config.toml
text_encoder_positions = "rope"
beta1 = 0.9
epochs = 22.3
Rows from block 8 of the text encoder of a small contrastive audio-text model, named by matrix and row number. Rows with one number belong to one neuron. Each number is 128 + 32 x the weight over its row's rms, rounded and kept within 0 to 255. All counts start at 0. Numbers have three digits each.
After each neuron's rows are labels from the 100 texts, of 14848, where the neuron reaches its highest value: "fires on" is the input token at the peak. Only what is clearly more common there than usual is listed. The data: struck, bounced, scraped and rolled objects made by modal synthesis.
# fc1: MLP up (text_encoder.blocks.8.mlp.fc1.weight, 512x128), inputs 0-127
# fc2: MLP down (text_encoder.blocks.8.mlp.fc2.weight, 128x512, transposed), outputs 0-127

fc1.181:127147128127144129079131128119128127182045124128128152128188181128123255126129127135123133127127128120144110120129126128172129133128128065131139127128125131127137007128130239130128123112127126059126121127128127127129166126128128167128128120138129120126127117128124129143126129141135130128128128057131127127065104127133129001130127123124130130112111127128152153130133128128243028139131
fc2.181:255128129099128127129129127127129129143164233073129126128105128027127119126130126135126123128132000155129126179106130128127128133127116128128128171128129193129132128128126128127124120129159163128128128129127127128136126129128138129131136205128100127140227126128130132129128129128127127120129127128051129128128128130086129149127099130125129052129129125087143116123128121127127128128128
fires on: "with"; "thin"; "pink"

fc1.144:128182122128139155128163133128127090122090064127128129129131179128101128128128139127126128128111194127211108127128128139129126159125129128128122128128128119128149128127124213125128128121099124117129128097130128224128128117128128127128128086128129111227118132110128128128001127218127156126128133128173159129103142127059128128128128113034038083128128129119216148063128062124146113100131
fc2.144:128138120128128222145205129093128096128122058129128163128128204129128128128129128127128128129128128133221128159127134128129106155128128121128128128144120138128128127125128201128128128128128128088128114107128112205118128128032129078128128100128128118164128124126128128128036127216129190175176128133151128125036128128080128128128128110060064128128128127100225128087127128082181108108128
fires on: "quiet"

fc1.234:124128092119141122117127123128126128165122114128128128131225144129128128074133243129129166163127128127128121073125128129146128128127187124203129132128102128129133128129136128036156130124128126114129128128129194128139128124128111157096128063239175127116128127126128122204057126128129128128189163094128128128092132128130190126096127128120128122090077138123255136122128128129150121165128
fc2.234:132127128130103127129128127111148132142230129127189136128095128127128128128119128173130128128255070128143128164129129128130126127128076088128129128132128168128040128127129128140127127136129229129128128128127117127128039128127127126127152163097128122134183128122140131128151128128130135131124129128000129128173114111125067117144102135129132127215128126128128098128125128128128128129000
fires on: "quiet"

fc1.87:108132128090128124125129208128126128128128126155149133127205128125128156128085128128114127128117128128128107129137177130128129082128129092127126058128132127028128127071172201128128049128128128126104128050129184085141186077143131140125128081147146124127118127128144125128137079240096132126127143128240128143128128015057128127128124128128141097181117128114128128128128128113155122098128
fc2.87:128127251122128128129129122147127129128129116121129128133101128129128126055128018145129146152136129128074111116128126126126130131106126128128142128127128164128127129127127128127052128115143204133128128131006142184120057129128128124128130150013127128134129149231128128052071126130132114128102128128129129129127117128168122229147147139129123127128129129160128097111129138129124201128129
fires on: "with"; "pink"; "rumble"; "noise"

fc1.266:085129127129134130063133129059127128153071128126131213127130139128119182126105128135109133108031147129183125122126119128182123134129114017127147117132127131127147098142125131134205128126000127129089092124129126125127199124155132128128141127129127127128125128126128140129127142128144128128130128127129126129116123116130168079159056126118128127129128128105131151128130127130212001128129
fc2.266:255139127128128129128128133127129130128168189129129127129112129126125126127129129123130148128128122130134122132128135128129129135119128126128128128123128129130130128129127128129130127129163128130129130126128123127137126127123128129128129124138128129130202146117128133131087128128127214129127128128000127128126187129130138127128128127127127128127127105128129125126129126099127128129128
fires on: "with"; "pink"; "rumble"

fc1.299:072124128130128129107128129126104128128055131128133255127128128129128179135046129197128128096035133128217129128127107127206073129146117026143137119128128129128130085135127128129128136129028128128070124128128127128115142128174129122150164127128131131128128129126128130128128195126147128129131131128128126158112081125144128101137053129035128128128128128127128128128128128130210126126128
fc2.299:255131127128128128128131129125129129129238152128129128129124128127102128086128128126129129128129125131140123129128132128128180129117111121128128115127126128133128127128106128128130128143151130129128128126113124124129119126121128130128129128129128129128170132115137128230128128128127251128157128129000127128128251128128132126128127127128128128128128127127130122100128127128095118128128
fires on: "with"; "pink"; "rumble"

fc1.343:128128128128135000127129250128128129128128128128128129129128128073128129129125105132128128128128129128129122233123128144126191129066049016128129128128130132128128127127139128158140125128128128059124128128128127135128161094129128166129128128140127110129128089128121096128148134128128131128129124128131128132121125128127128128130107128128128119127087128107132128128129000129107128128164
fc2.343:136128128116128201061128128128142128128148128128129128128128128128128128043128128128128128128128128128128128000123127128128128128129128154128128128128128128128128128239128128138128127128128128128108126128128128128130128254128128129128128121127128129129128128128143187128127128128177113128128154131128128128128124128129134128128127128022128128128128170141128127128098255128128128171114
fires on: "with"; "rumble"

fc1.136:128129127127132128001123127116130126181128124128128176129156238128074145075125132128128134120128255126139128122078118128221118130129128128129128128133120127186140076130105129127129133120119127123128041127137128128128129128128123130128201125129123129128080128121129128145123129120134128128128128125128128128109048005129129114130074127066128128122128128128128154128143128131216104129128
fc2.136:180130129087128083128207142125130128126129240128148127129127128110167126129131127131128129128128066128137126130131128129128177131091022127128129133123129131128131128128134129128128118129129178108128216130078127130131128128127128239128129127132089125129208127128123128128124086173125128129127128126108129128129136255126146131128128129129126125126122127127164126127109128124096129129127
fires on: "with"; "thin"

fc1.305:127183101128186127127128129123127128126079000128129149132135223128127146127126134130124130127072166124144127126128128142153125128108128128127129128204127126129237127122123224127139129127069122094129127046130127130129135102128125127128130128135127129187108130123128130130023127128128190128131130127160151130126130123128129122130127123045127061126123135125207134118128084116141112120196
fc2.305:127128096128133127129141128127133122128126026129127197127128240128128128128128129127128127129129129135167128130124138131129112128129129130132128128128128132128128125122128152123128125130128129123129128127164124128123128128126172120105128119126128126149129127123133131129000130128130132131178135132127127127127144127095127128128127112000090128131126123119255128003127127095194117086141
fires on: "quiet"

fc1.225:128197121129126178099154142128240127111128102125128114126155127173106177027107147125116123129127222136127084127126116128144113130102124131135128087128085123129128082127073150117128130128128087129127088091229131130157127128131128142117126127129130133128128128128255122141128167102129126072176128129128128128109119106139128128126126000082127128130128146128128128129128128131132083120127
fc2.225:147128128117128126128102129127127128014128152128131128127128128105138128231129128133129128127114193116134203128117127128127128129128129127128128128031164079128128128128128128128126128146157128128128128130128113129123255128128127148129128128127125130129136041128000129122128128128128128129132117128129128241100125131128128128128128137127128127124100128128128128128128127160128129127128
fires on: ","; "thin"